Weights of a small encoder-decoder audio transcriber.
Model: encoder arch crnn, encoder norm batchnorm, encoder rnn lstm.
Rows from block 6 of the audio encoder, named by matrix and row number. Each number is 500 + 40 x the weight over its row's rms, rounded and kept within 0 to 999. All counts start at 0. Numbers have three digits each. After the name is the row's rms in percent of the matrix's.
# weight_ih_l0_reverse: LSTM input weights, backward direction (gates i, f, g, o stacked) (encoder.rnn.2.rnn.weight_ih_l0_reverse, 384x192), inputs 64-127
weight_ih_l0_reverse.78 096:486496456525514500491558540481469497541478429494477523472507499456531476481554493493463466500444543558591481545412556534551492446523552475476460524513530450521488458481473466521525473504485508
weight_ih_l0_reverse.79 104:515526503501473553481531542466539445520465512554510534550439549480450440504518516529525410495586458518489490506471536537493476454571495483517531568445446533480480499457536507512460580457500410
weight_ih_l0_reverse.80 102:552470506441548471490424560474463516490552448506510547501485545534470479517535564498546469511519489524493565539541463428484488461445537515537432461505478485518480597491464540401541470532468457
weight_ih_l0_reverse.81 102:469464530494490456572500488505534491383489520499470471467428513573432478397524426529533538472516498564434580417458490468479426519433534480463493494533537464452461493467459538559462501498543474
weight_ih_l0_reverse.82 105:501436512533460522539553524483461464537452474494494535472563476434491441440519509518528446511511460468478467575487500455452497511409590512531512462553475467457483515494497493575488451445519408
weight_ih_l0_reverse.83 100:575493476483550536503506496523486492429521488464534503521499534499449503508523495555541494499476483500522570481530496536428566414505479496624464524499530490490553511563570486507487450497515478
weight_ih_l0_reverse.84 093:541532452503452485489468498474500516592567560510526466500537446450567482472542521559533605449460496462524537551523528451503532505489521473500513476543502527560550516503427517451517479460543456
weight_ih_l0_reverse.85 094:491470432478529521550545532442467520491463518511513540492496544462491489413483496427488459508553517497497533557623522510447512485457503531546450512489503495511620512553513478449450525521467507
weight_ih_l0_reverse.86 099:485544448617494496512478509483432506479597494550498471536529588441542531507516518451504442405477516447571563448485462496574534495499419509481553502482478443538516453446482561516545511481464541
weight_ih_l0_reverse.87 098:592540509561519475439539524509533500527510442524522529541501508507518506490447497449450478481595527514545496430508525487549485519504479577515438424525475516547571503532415465513565550492512484
weight_ih_l0_reverse.88 097:471497474471499427568510518461509585458445519434377502409503530539500471525484481487450483551408397486516506531490573467465447434501455496508554488539476524501503507507491473480524450550511515
weight_ih_l0_reverse.89 098:539505467555500473414560491557466454521532489570496574592542504454541513512513581500537445528442557450461473545500494484465506467421488515541536533476484540482474519549497448447442485569537584
weight_ih_l0_reverse.90 102:480552512532492519487506494598468546482471495503577566488533567441459493470492513480505462385434522482545543448486511488559546524516517477518457488553552466552527506509496559525609480497544440
weight_ih_l0_reverse.91 105:533493465459474566548510483483446546491497506527487514461481514496476520508461599477516509464504570465550518537463502524497481437495543562497487612540535527487528565514490444436537472479509533
weight_ih_l0_reverse.92 100:449531500414459567507536507557500411502500411464462492429463517474501496536478510471553458506459453464574518425476557484512517394515510492478533469444457521494579451475498515507515502491507490
weight_ih_l0_reverse.93 093:555533387522534527539505547472468504469542436429456442510439506500474490497528515508512445483468525540541526556428515468514546482525461506488521506420518508470508518494555491456564507440533521
weight_ih_l0_reverse.94 109:480468448423454517495579548451451460444483509485486513453497474478497532444450552477493531467531543454472527436483550501422521486540519520509579486577435529429523570504499505493511478545474460
weight_ih_l0_reverse.95 096:517477506569535521467461455492461479513530471463504510552509443571493491449458548555543490464478458493523451473483401504438461486520496446537530502529512533551584494446447482528471529467500598
weight_ih_l0_reverse.96 104:552425436519538513509521542489503534465506429517475545463508452491497554428549442460552497545510486528550567504430541532573525526482555448470472543506515575503469484438561490509546545500520509
weight_ih_l0_reverse.97 103:484492463431429465581499563541543542540482528516447496557503549437422457477519446494474519518500467454525507501473572510503532434531493460502532550490498505586534436488491528499544538522445512
weight_ih_l0_reverse.98 099:556508497536494448455462559583460478448501513477504488493555517534527525448491487488479418544545462437452429457557521471515468492431553573413487528486506490532515499542542522478527502500475500
weight_ih_l0_reverse.99 099:581425500536449508435525534503422530471444558549552511464489479542538519514536478414521517479556458513515404451532511479500492421469496501531490469446460577438497501565491482460513548492533418
weight_ih_l0_reverse.100 099:487538459420495408490470543498523464529495472540529425571496536454504499517362438461462509535531489464513475482500513488497463533533567493451531537539545498472612428534477504526494509493485491
weight_ih_l0_reverse.101 095:516467460438487571528467523513505505546540551521497519502540417457450531567500548511558481517491530513509507447494578486466527540546431553489535501504480519451478455531481490496507426507558475
weight_ih_l0_reverse.102 090:405520499523530446496520406494497517544509438497554452484529453566529516486505543433472499459462490511459497518474505480527440536543494476511523532477528454480475460535520436570543508557472453
weight_ih_l0_reverse.103 089:475461464556526612519477408495477484513449487529464482482514476460518453518443487458555467575547436536499481513455415466426480486533529514463507500474548438479556443464464519531539529516528503
weight_ih_l0_reverse.104 116:553577449550462497481474546502410533437541491501487525512491495484545547521496624454493474495541498487509550538565504490524505540434448411443491473493505485491485578447491459478504424488482581
weight_ih_l0_reverse.105 139:504492527559456453470554542531611532509483503497536486497478500496493501479507461449480500491471404490519544509465495440473477468509477473526505421551565498453487540545439480468494541509512513
weight_ih_l0_reverse.106 106:525533490534490479433468520474427525508419546560439543591482480481441476487497453495518464473483460532558478514475462514411521554518398501549524479464520531544563549506523477567508500416504522
weight_ih_l0_reverse.107 102:561518509481445608536446467491508505488507510488470512537516538568434509553452506502512530466480535462509477430536468458522495462538518436555566617436542442485501505463451511398581443568513482
weight_ih_l0_reverse.108 091:512442493497508504490559457517524543490441530526490488565561524494577553578489530479515600525418455434522554500530460440466501448516529531481585493562532506500514533503443530496500550468474480
weight_ih_l0_reverse.109 107:562541509518548475497530500488435524480481508545456526533439523511490463521511529534495463524547536483496527458507469475529478503536579515487524532525493371549403491483491560491440479500499478
weight_ih_l0_reverse.110 097:488494542567571456505516491519445433487523469508453533506477470504531493415439541524512508521509540578445460506531481563396487459495466507551481464513544500524523480508503483553476493558459490
weight_ih_l0_reverse.111 098:501471504490535479512547438551530530488458491515524560504471511525508492527473562499493515513563512535442534529504500489495569482449498531454578549496459578479534454511555477494539444501440393
weight_ih_l0_reverse.112 099:477496463454487509439457522572471541441443475521450447451485587475566482524434477523511494472453488474501455527532531477441415499492462556488539594487469559525505564530599483498438496489460466
weight_ih_l0_reverse.113 107:497461494446470479567481503475493543470428498486501448453491494509455471501498535525480503484480457508506562483579516491513476515512454549485588429542502532500473500461503482380572411528521524
weight_ih_l0_reverse.114 096:418563548549454484469490484530508506513540513488539446478496459570526499554474445545464478495475572544573493465446476540508468525460552481467495510489569463477506541494531548458476464461547436
weight_ih_l0_reverse.115 096:491595534510451504443448520460469422523505517504462440539489541562511441475513517502496491580512508603527447540467460490526498545434559513485497471553575488523519524519519455468485430547487523
weight_ih_l0_reverse.116 099:502529543550427522549482539607497490512489499536484483463453478539460484525582534502521596481517471587549454511488491536550515505549466495455506498465453541502559495467514552566491473510565539
weight_ih_l0_reverse.117 110:496504500550575477444529469545491521468489475549595443538475491564468545447629534537517535501473545425472420511450496486513539492484478559522549510526505487508536498514554588532536553459458509
weight_ih_l0_reverse.118 105:562526539477478597568549563511432467477437496459497519494573498486440498457505492482529521518470485481455426524442579485498552510516512525518512506492544504546501520432468551502510566513508435
weight_ih_l0_reverse.119 088:492552485433501530459509523487492430462465543481533525474495467498558496488446460543578551541522499463494483492529533552492528545447500422519471525541499499509578601447422437442488408561462501
weight_ih_l0_reverse.120 097:531455423508515474547582554556451522423468487496517443593558574456515484498491430426547457478511472513477542521563451512475482455507505564474563554526513582441474496493437485517438491477465516
weight_ih_l0_reverse.121 095:474486511524487533475468475545417419452511525438510432539553577569487450533527433515473548515511475498564544573475524440512517468540554561527501570452555530506525487558593480566504543480486471
weight_ih_l0_reverse.122 103:501470426487526517519560592467521512509488525521460471553445564411469455512526524408517523486534486518496451442501531486523452440470499515480565549497491524495512413444478533510536546409401455
weight_ih_l0_reverse.123 098:578423434544559560451438474539536449479498563458497552500575557482467456426511490518485492496548478555506500490475463464456464512492525588470466443423514486510573494506487439536512532470522526
weight_ih_l0_reverse.124 115:481569443482521373570441419502539552572508522502494535404514567527488510485487445494495539427526529471531434486485538531550565525492487576488535507465490514469560444525513434507531446479527526
weight_ih_l0_reverse.125 098:453500546584522433544467545517516518501478521542483512538606541565487507541471524547546523489555500487489493507502473548381525414550514508525480496500419502538495516496464469434569468458522441
weight_ih_l0_reverse.126 091:493544520462491523528442476489537478504518563518519439495474544498472451507466419454524541496523511524496537507461461491510477603443537534513498485495478599502522484498472457537535466485466491
weight_ih_l0_reverse.127 100:513515562543516527545497553434518453472541476508480552487509535512524523502546503457546531503502423516465425498521515519463454550444386465447554528558443473486532500508461539377551450460504458
weight_ih_l0_reverse.128 104:590550437458460533508527477458511521470533499480504458465505535597493523462535482507463498538524536471501536495450524550589461469526521601593493483400473521517546364543586429504464496496492452
weight_ih_l0_reverse.129 107:510504417558511514495529476458498521435484465474515561448532457497446474427516528538474536524457454534491499498526585559503466487558518536483601546530522530530471482510465458488486514488528478
weight_ih_l0_reverse.130 098:486554505521518480534430472505475590467523523462542451463460552506470534541401428515556503499520447505481574476583438401537413499477550490507583505483505525492471577491495561427447513437559436
weight_ih_l0_reverse.131 099:581479474453487498456503545448477549409516517511519540475449485399500471508531569466496543508514524478527459436514534483464493517585465511484503473516469432509446473457468459453540443523528480
weight_ih_l0_reverse.132 096:532451507500505537509491491525539505528570584505465436483514477520548507521556481478549496485507498520514510531496577409547495483556484468496505489443525491550491504474487477513450401534464469
weight_ih_l0_reverse.133 094:470504454505500423494541488526479547463491457495535562457516540498470491518452483552430440534510507475466543435489532502499594559566567533538538509461482493464592511585514546472591538500487489
weight_ih_l0_reverse.134 101:504494460482476571512457486456549461503508506494476484451510496463488470443517464578502461565486441447525581525469511512467497564523523469495543461509478529531434360503492446523510562508461441
weight_ih_l0_reverse.135 098:459541530501523471567432499497524514451480488547481531502512628473533543541536503524470520505551532511452493534395496537478520429495525459539483557518430512469469558431542549495490474537478446
weight_ih_l0_reverse.136 092:506450534492466424479526562538447487554511543491484502436541516491415437524471521546503486429517558533531514567563446469512529540449499515417462540471453590504465466467438546513484497414461507
weight_ih_l0_reverse.137 101:420561440509572458543491510519457597476479517543545454542544558547527485439544509509478504462494519587470496533470475526520612551509514436506491479564438600556511498488550568524497498511542534
weight_ih_l0_reverse.138 109:502513530488479521538472487552494455533452434501547493556492447489484510514435492440499491502441555392545461454455574426473470511557539485523492428508546462531533526491417522516515498524386531
weight_ih_l0_reverse.139 094:413544519524509476443581476451477498485595560441576442510550490447480508479480498506443508543459522540506503547529451528433536455479531540462501567480501579481555489515501495501522492430474493
weight_ih_l0_reverse.140 095:448556522538484543536481499523499448545442485504488551540505526440506495484537560448487528491409471502441524387514574451553520547519467491486515509543522510520470454439557503430496529491493459
weight_ih_l0_reverse.141 102:488488492523582512520521455508430554487500502520483541495510529533442415492500485475561484444476511542485511503528487542503522506556569517493441528444502576448487480502515486519446398475486418
weight_ih_l0_reverse.142 111:504457573504561589509477496571510445516493477485521536498460544529540484503475506482498486438458555513481545534423480392568472557468552485517496542558500555506461542514472587501486483512455527
weight_ih_l0_reverse.143 102:576530519462458494536523453486490525507491534474510440440453561552514476433505475494524543449515459520545452482645456530580452471469482481541502498536538523480433454491493506540544488520481486
weight_ih_l0_reverse.144 095:518465530532551471497470522455441444558531506474510516467562565449527507550528486533497471485511431507556499514438467474551556475461453490477510534426495545454500543498470547467413446499487507
weight_ih_l0_reverse.145 103:526498597516522530523585562537536528561456470443549540511508487538428475481498537483479476454445518478511490529508484509546464472493535572539441481454478534484499462444507442613538514589471488
weight_ih_l0_reverse.146 121:445498540540488513529524543482565492542497524535493551483459488515456478467554582475502553451519481513489489504528397502543406517547456463543513516484470487479442510477510525458414473539475509
weight_ih_l0_reverse.147 098:495551549464491424586461531479453511454489445548517560574458459499502564524526488441501474474461553556480500384492588486494519497537501490490507469526529544480476512512457492373464481486522400
weight_ih_l0_reverse.148 094:560537523488468532495473483495452509491487579434473500486590481432550457446467424489586527508487480511523509499469456501559476485473575455503582502524414479501504479522507553419483529527502513
weight_ih_l0_reverse.149 108:472488537456475496548514465475476495509503499502504468456571453509486544475543524440426511520502456461560448464465555550596537556424399502449490545446459476545528432483471509459470516474473513
weight_ih_l0_reverse.150 102:505518449500457537408456448501442465500493428472487495544540521475427515465460509559469463571480534542552512486537493499469546424444487505483603463491494584514459452459512501528503466551574466
weight_ih_l0_reverse.151 109:494559545573551497422494456549547482544482515440521479508528464498447469503471523489441534501541426579558472445412525519382525517454504533496512470547479586531583443498511482507470458472467463
weight_ih_l0_reverse.152 099:578549500477481517524474519537450509531398484450527490531455542505515488465448486497478590469531515515555514508498502491484530474484433513445471509451557485518486487418491526540448529472467410
weight_ih_l0_reverse.153 102:494432492479457537500432497462522472565530477443541512500516547450446500561539501503511522551476540577480525520500528521485485536601494504544491422466483550456503565447557500487421475540454499
weight_ih_l0_reverse.154 097:527531548574471484577548447461467533463534522540480451568461520464473415559517481468488517448505476502465542451469481523564474476574482524506520544479484483426544549582464483490478501537522437
weight_ih_l0_reverse.155 093:527479561453513441485437510477421494435475460482532434617489561491527483547509576490527538538512479473483503518495563510479497504508452528552486500511477542472443514520466460507557509546420427
weight_ih_l0_reverse.156 094:545497550497494546429482480417480560497481540487511430505437532538419487502436555516492494495553516473440520505505440503522435496551526548515506426487486590529470468537585536527492517545506512
weight_ih_l0_reverse.157 095:410485446527549475523471453465490541573421581488428505545494511526514497472521571486486485463497476560525521468499543612544519517511515523485494464493532510463501513499514543518484558476563491
weight_ih_l0_reverse.158 125:439571563509460518465509487468537520490516501463505563537510500506535505507528560468491507504557529490427474577560479532475484462540520538475539575498502539488527562505486506476547466451508463
weight_ih_l0_reverse.159 102:522576534522440483516519489416497473509465493532544478424498463535515568546547541537502465538523507494434509480490457470437471543520507488506526530486446526537484485478476526573564432519583442
weight_ih_l0_reverse.160 094:517487607503465528506495445524453466503485576521513470489574508473516473441479506517592505508493534524575529488557470509524531493543498536519528496520516496451491517448489510477549522462474497
weight_ih_l0_reverse.161 097:485556533550492542479458446472478531480487514437423474494573506491522511530515496517463521469537464466433479547473573584496457578556614536552469468551548524530478534568501591451498458504466464
weight_ih_l0_reverse.162 111:527477464591544539491489441489519479469439480510508505566559433495460525475522507455492584448443535552506546551513490537499515438543524487488493583500537531549444576488487591572456473532486453
weight_ih_l0_reverse.163 091:525402531521499503510510576516546505395469405551476533492562547549454508447480496488590490454521483425480527534561455532468530496521478463504475511450482484468511491548439518509528519395428497
weight_ih_l0_reverse.164 099:518470560538489523508540566486500426443485507501516479512582505531530536476555523469480476484452409494522538435592546529425489470481465505468516557532496563571536481541481458544532441448477462
weight_ih_l0_reverse.165 097:561460471496436442489571434469570606485441540491430451460578507467487480510463558486481511509520500511486553520501522449533438474467540557523506438489471473466519505483536490547553464549507441
weight_ih_l0_reverse.166 113:490566545535476483489571470474556520489513570468523429500542493449481547496441528459574504561557541510518406441558517537489489428488578437515530596485505502489504562462480548506461538445444563
weight_ih_l0_reverse.167 101:509433427516455569482510484527467530402523497511456477494506478502455461444503550458519458546560587614548440424509477455526540505452550455466449559541481552435452518492427486522461495498479463
weight_ih_l0_reverse.168 097:512473522545487473493537580490437450555534476591493520550471508539509508525503415532486433436489503530547510555476547472442477471485476545506473514503473509468543466471546551473475442544497435
weight_ih_l0_reverse.169 095:539514417488470500522496507527434510440526517475511507512480521557502424471509493463524494493464501478655511476488507532491532513545516465456499526423459474546452438521531527461441576490440473
weight_ih_l0_reverse.170 098:476490480442527485452477515471522419491441495523508560462475504541472417570492470485539574496552491542565519588512584495487529563501504507415538489499435516462463495471461448498513489510438522
weight_ih_l0_reverse.171 098:442480487525524498535534484460455507559503530616529502482459530488434482390466476522528560479531504480490539498472488492509502514465527543431463491525448503448453494475473423520557547482601445